{"model": "image classifier", "dataset": "seven-segment displays showing three digits", "train_examples": 195000, "image_size": 40, "crop_scale_min": 1, "horizontal_flip": false, "cutout": 0.25, "targets": ["first digit"], "num_classes": 10, "arch": "wide_resnet", "norm": "batchnorm", "activation": "silu", "depths": [2, 2, 3, 2], "kernel_size": 3, "stem": "single", "avg_pool_shortcut": false, "widths": [96, 144, 208, 320], "mixing": "cutmix", "loss": "cross_entropy", "init": "lecun_normal", "residual_init": "zero_last", "optimizer": "adamw", "lr": 0.0031, "beta1": 0.9, "beta2": 0.999, "eps": 1e-08, "steps": 17800, "batch_size": 192, "epochs": 17.5, "lr_schedule": "cosine", "final_lr_fraction": 0, "warmup_steps": 3560, "weight_decay": 0.2}
Rows from block 4 of a small image classifier, named by matrix and row number. Rows with one number belong to one channel. Each number is 128 + 32 x the weight over its row's rms, rounded and kept within 0 to 255. All counts start at 0. Numbers have three digits each. After the name is the row's rms in percent of the matrix's.
Before each channel's rows are labels from the 100 images, of 14976, where the channel reaches its highest value: "lies over" is the class under the peak. Only what is clearly more common there than usual is listed. The data: seven-segment displays showing three digits. In brackets: how many of the 100.
# convs0: first 3x3 conv, stride 2 (model.blocks.4.convs.0.weight, 208x144x3x3, each kernel summed), inputs 0-143
# convs1: second 3x3 conv (model.blocks.4.convs.1.weight, 208x208x3x3, transposed, each kernel summed), outputs 0-207

lies over: lit segment (50)
convs0.15 109:168078113099111084074082145094142134182102107062144105146117066134119143129138117125087112129106130082101109112110125126133113136086174098076117109128169124135119147141120068116143123167126162125132178176108122139225089093175101122136124069104140142137159134111127104051108118087147119079111109073139072146044126119204119135160125129117120095142141077131089067145098038149134164085139085108109076075101099107089142103119140136139161
convs1.15 117:117150074123161065131090115126140122119108145107145048062125068098138161111191106118143079123086107124133134088124113156127095111160106113148091114147133119120097119111091113052138170105110093084128087118133094081106105080173066137145106065130147127104132118130125173093154121117028141140110101116133123091090111120099125154142128109109094096092059082157162059116088176110104069101052114139082160141094131099084096149144095063133100026097131124112074120127135105125113089098049120107140139090103115090127157090088129132123131098161139112185089118114139163112157145106131065131108114100162115113091110150104102151061141066111

lies over: surround (99)
convs0.102 111:167136032162148137066153123098147132121108135085100074098099161071044082133116119116108117107147101153096152093119144151135142098073076106109154118146125100169107084109123076076047069107105115182138089120097145127075109113152124092110138098053125106131137128114048141110101124130104069112137140094171121126096163137103119141126107113109192112099131099097106158149080091092129124112109094134096099107096044087116114096078132129146144
convs1.102 096:110108123092052125106110139144108132092131071139078121094147098152144110100156146086148124086138094105068154171165068109124064118094087119109115147070135135112129176136128158103136150162141176142100164123094151161100140048119077073167111119105120090108139228070054126114101162144133099125087125162143149125127095130128117079101103152159083129157084108135110108167144104096108093103128174141136123135130165113144085170101074107107153120069121149136174152128078104090128133140145074141156185128144154096094086141092110117114066032080117147129152081161105106140119094105150076088117162169111195170193070080161123131115157123126

lies over: lit segment (52)
convs0.32 100:173040123058096083118118140069127146157123119067118151087135102107120153123140120126145117125126174090061108117121137099049098111131153084111119126100156121125128152153093119131170138214112101082101185138128111122159148144088098139121109075125121165134137148111140081072139109140140160081131127125136112150042076121218151105171102136098148162154163137150097121120155098162112102053107086065107083096091121109126161134166088154114166
convs1.32 112:122128103132159046136057097118154102084104124106152105059116105119135193103140088120087110112068147177113131065141077161143096092117050105133118128148114136122079139113133118084126191128102106140111043104082036064142074104168100154154129090092139105118162113073112116114115121117072142129106087126112127103114120093114121164074136148115089082096080099145078110114118131089134147109097102140097139160121127136088117144104116081089091104079090155100061140155117083140135128112070102105138125079104098084109137129075120127147098091146146134195104089077141088129120157096120057089138119159163124086081140125074107129083110102074

lies over: surround (100)
convs0.49 097:127122112134157070143093101133106142152113142123111005078082138067118062139176134106130120146121153123167168153110080141150091074170111124119107161091099117104103101131093144089110135204113109130157091124169149132115128147083119138071139143195174095147108106177168121122141082106174093102080108156114112142099035132101102082123132124095158144167116147119117115110154155152128097163170078164141133100143102114152137101104102050080081
convs1.49 083:178120172124139154070151168133090091114214108152157149121150140131102131159135124092137179174172119104105141156209144131106090130106139166124172139114103142148152110187157096127111172114103126212147121089108126176141160121081171197168085144130176141132116129085054134135098107113129104148182132181151087127122160153112213155153115141142105099188139090123150119194144168152148197162110150113162114107123149092149171119165133157110113154122122073095131215131133145159060098142127117134130155123087157113132140114124109199124160165101182106164135096120098128145084128141145181136089102133174159192139087119095091166092070110082

lies over: surround (100)
convs0.35 105:147127094096098178090118161111118126137132113065137137162070142063038070145036115158084105081122087102146094111098176149134124115090102068096114108127164134090107086071121046130100108063078148146133074090119130135105142123136093106122129088095086081129105168089137108124115175110133116112122087120144145127094176143138107146147075154130118132110084114058129145121117087100093152139121102111060114075116081131100144154123183136144128
convs1.35 079:107115127086125156135104164161103118155109144161069099134146123151085064109183166139115087139138182129139179176097140150152132159119065092099080093115073118111118117103115088144142059190160131126142159147194160183156164137117104089147159091150151142093122191101115104163162100144135109192118134109148113174119138102171159122126122127110117191176182150131142108145175104082105158080098170138159125139100106111122100133124093107190155084164100135153148141132075172151195135131219048139152152083155145163134157138134102082198116119119134030149087156177145171118117094161087068124108112148136131099152138135120130133067159122124

lies over: lit segment (30)
convs0.74 093:176069080146135133111088127112131169154128116095130078119085119087105109147069143149114087133110146103137120111129109115088108172137145096065113074097122126088108105142136092124135103190136117127155169111111166131148080112087057114128113076110188131140146116101178133087088120141156107147092128156136100128030095140177099077150126116084159084125141115137076125161108039108138131069152084113037067121073069135102122116119135118126163
convs1.74 083:143160085100145098129139141119131121146112101113120055116127099147115183103166123152142111171139171071158174108138077174122131221136170137157107119088085115127088080128140100139124175171102137125116091109106141088163154124158127150212070100093152133217162142112125150113151128093101106119161136146155115108099137147129123143151129132103101096157117113147142067176187133141112091160076100162139157165089153120122111146191087103135145179118147137084156163122185119125146140138171094144084161096135066125160141154112191101152123088109147078169097065092158118144143138112144206086143126087219119107132153192104093123100104039096

lies over: screen (99)
convs0.39 110:116109095060107100090109152087100135103154109135213114147128082079129111142157119126143076104113135150097134121113114121116139110097127119118053122099101129127178125132122139101142118121072146118093098176134125150248112108178132153145163082109076131137144146155130097100136159122218149133148125094125080146150119112088028142127097103112067107214119116149115097138170128153091094113123106065150069110089125108128186090143132086122142
convs1.39 119:091136136126142086133138152113107115125099113130102140118159118116088059129106117161110116115076128151095115140104116095122102130175094099161122091129141130072116112117143147025135129110092114120132102090160109086128112070117061224174156077085169129128100098112148013121093082137076118174126101143142122118110131082112161122111132087113142087125089112058118160122092084147123150218109140109081174149143121114113086137055125062188103053049124121107126101129149143120114104122062143169141126113111131133157167122145087129138163056131150101128137190116136132151156119141103060133127138154143140104159105170094077107152096156084

lies over: surround (97)
convs0.80 082:118075092115127053100103127118112106123136070055172088111093168073170076142083091183152078109116160108165089165174117134091132083122096162095130114114158080139118156146125088095052098140144081129101108117131188109103109214149072094152180063157127120164133128102167121052105107135121093153100102148114143113094124147134150108177142144100186149132109148090097118149091074124130087106163113090109142115101108148140162112155117146104151
convs1.80 089:087115078144134048120191183121171086161174143152110056094143140155147116152181165115119121187137094111201167116122157150166148148141113093137143200123107124104130101157122101164119154145056120127136065117129152135186135156147182077157124129090157153132155111109155072124132131127110123108176203128105128150105140161090159141109133120128082107134131128105098124134133144099131119143175137096213101139112131086148137161163089062153110147134114110099144095152124100087134137100195117091139087145117034100148078165137150125174116107082139102139110097145084112162120158115147113117125137192213066095153124128095041123069099109114

lies over: screen (96)
convs0.180 096:101113140061086082119159145190108087078134102126098109135091115118110137062175099120125147103140088065114081126112121099156092142129118139121126124172131062157103120116118097106099126154109039121108104122061105117102092082103099107102098152099102146115030108126123028135121114083082080127134067099165125128102142134085152105137054123134111208157131103090094092133134138158153112102133102085123087103147143133090153129077133137130100
convs1.180 073:117181150166146168099144095066146178158067122109147115148139131085162146135097142076024134097122154105088166155090118121147173125142079113136128176160156092120143135130132101134135127044141122135134114061123110116120112124159117078121172156124108085128174078122131144089083134134146117086158069104130117129125110150107089164133113129064190146110131109121056120141121158109125158104141082104062096131139154107136110106105128142057060108132170170145084159105174093121129095126063094113109106177108124126086206109133090105138122102130087103110154107091128093134154091121019105102124131127191129091133107047101112112144099075074

lies over: lit segment (44)
convs0.99 113:115117110108094140109068079112129075143137116135136122127073105090098113111097092130146107133064063144113122153146107109113150092115174115184148133114108114140134136084095158047120128089154109135043070130076104136111121159129117120156155112155133062150102104094165062141078106078077083070084107089077114098167090130050121079153133124101151105129132179053132087151102133098136140145066062144151134103129129105105103133122096115161102
convs1.99 120:105148110142100111157130048118128147122073167116135112149122128096137146108136130067114167072162079119075118082117088102123166117160142140134075148132136109147098105093149128108072039105103112146152133113172122167102091140080099103116130117144115134125118132128128173111124138104167135079091000058129136120137135093079133090123132147080089098139131103155143144116078105110124088132163133052071104084081137105138126151149105099081144094087122106090107113130101121085088084108064145134124108163097102141144147065000122129134142146155122089043096115158124089086157104120080162136121109109125124092155136094119145123086105149125

lies over: surround (100)
convs0.69 104:128158087129138129050124163075087108131102108131158105164078152064125028170075145123101102107119157136146121118100153096091112146087097118074058090120111118111086084119125074084105126105087107138108071148133142151160152171121089113128151111122123101148127189100150138128098192128184094126135100115192095125091117108102062120175091149115127112127081110078086132111157091089090123118184097080119131130100120143110145070105134064107093
convs1.69 097:090145134148110117141151194145116079188101149153067112135197124106058007121164165128100147124128117137153140134111144115125086139127093084158137133100111127064101117084125121148158142140142166171136165112147175151102134097088148139200128113123161164124126147071126029077111100198093094163128157104153097139131124122107161098146130131140090122159126132060126153126144049088119145147131096122153149098091113110135142133125105106213107079103148096150153139114128097114154083084172092120171109178157107167132148150123118119221119106127116124164087142161129107146172129123043082151060123139162139132126134151127105091050122144115

lies over: screen (98)
convs0.116 108:097130130101135124136126082140083119096103119152110120126146071109149121101148126103092197069122134144152146146117064085141144097111145148131123126068104132106143136109127113169153169146078150128117136115142203122157120126112105125114143144100106099140216225158090233141137119127124158200103138108106109109159048114165100153124094116124066032102133143132110091122141110107109092089109097118133134173139097090114065071088102130134073
convs1.116 124:148096065126145092121095114101115130066164124168124096042151070152080071101116114101164003109141137130138132125098118134126143098130146128152140109112085125085095148041081106093117097153151136108143110121139113165140057114095030127112106070130150157087161044141135124153121124094002092142106065170142120131109106098124135147117128037107120146138148114133124071111135086115117127144078129136139138123114111136131112109114082107126124046121128068101126132149130148120109072093146139150129126064090137137131063114095126107141139158133125112115108145140098131131123127115135146141125138175095131143062146117112115078092157081171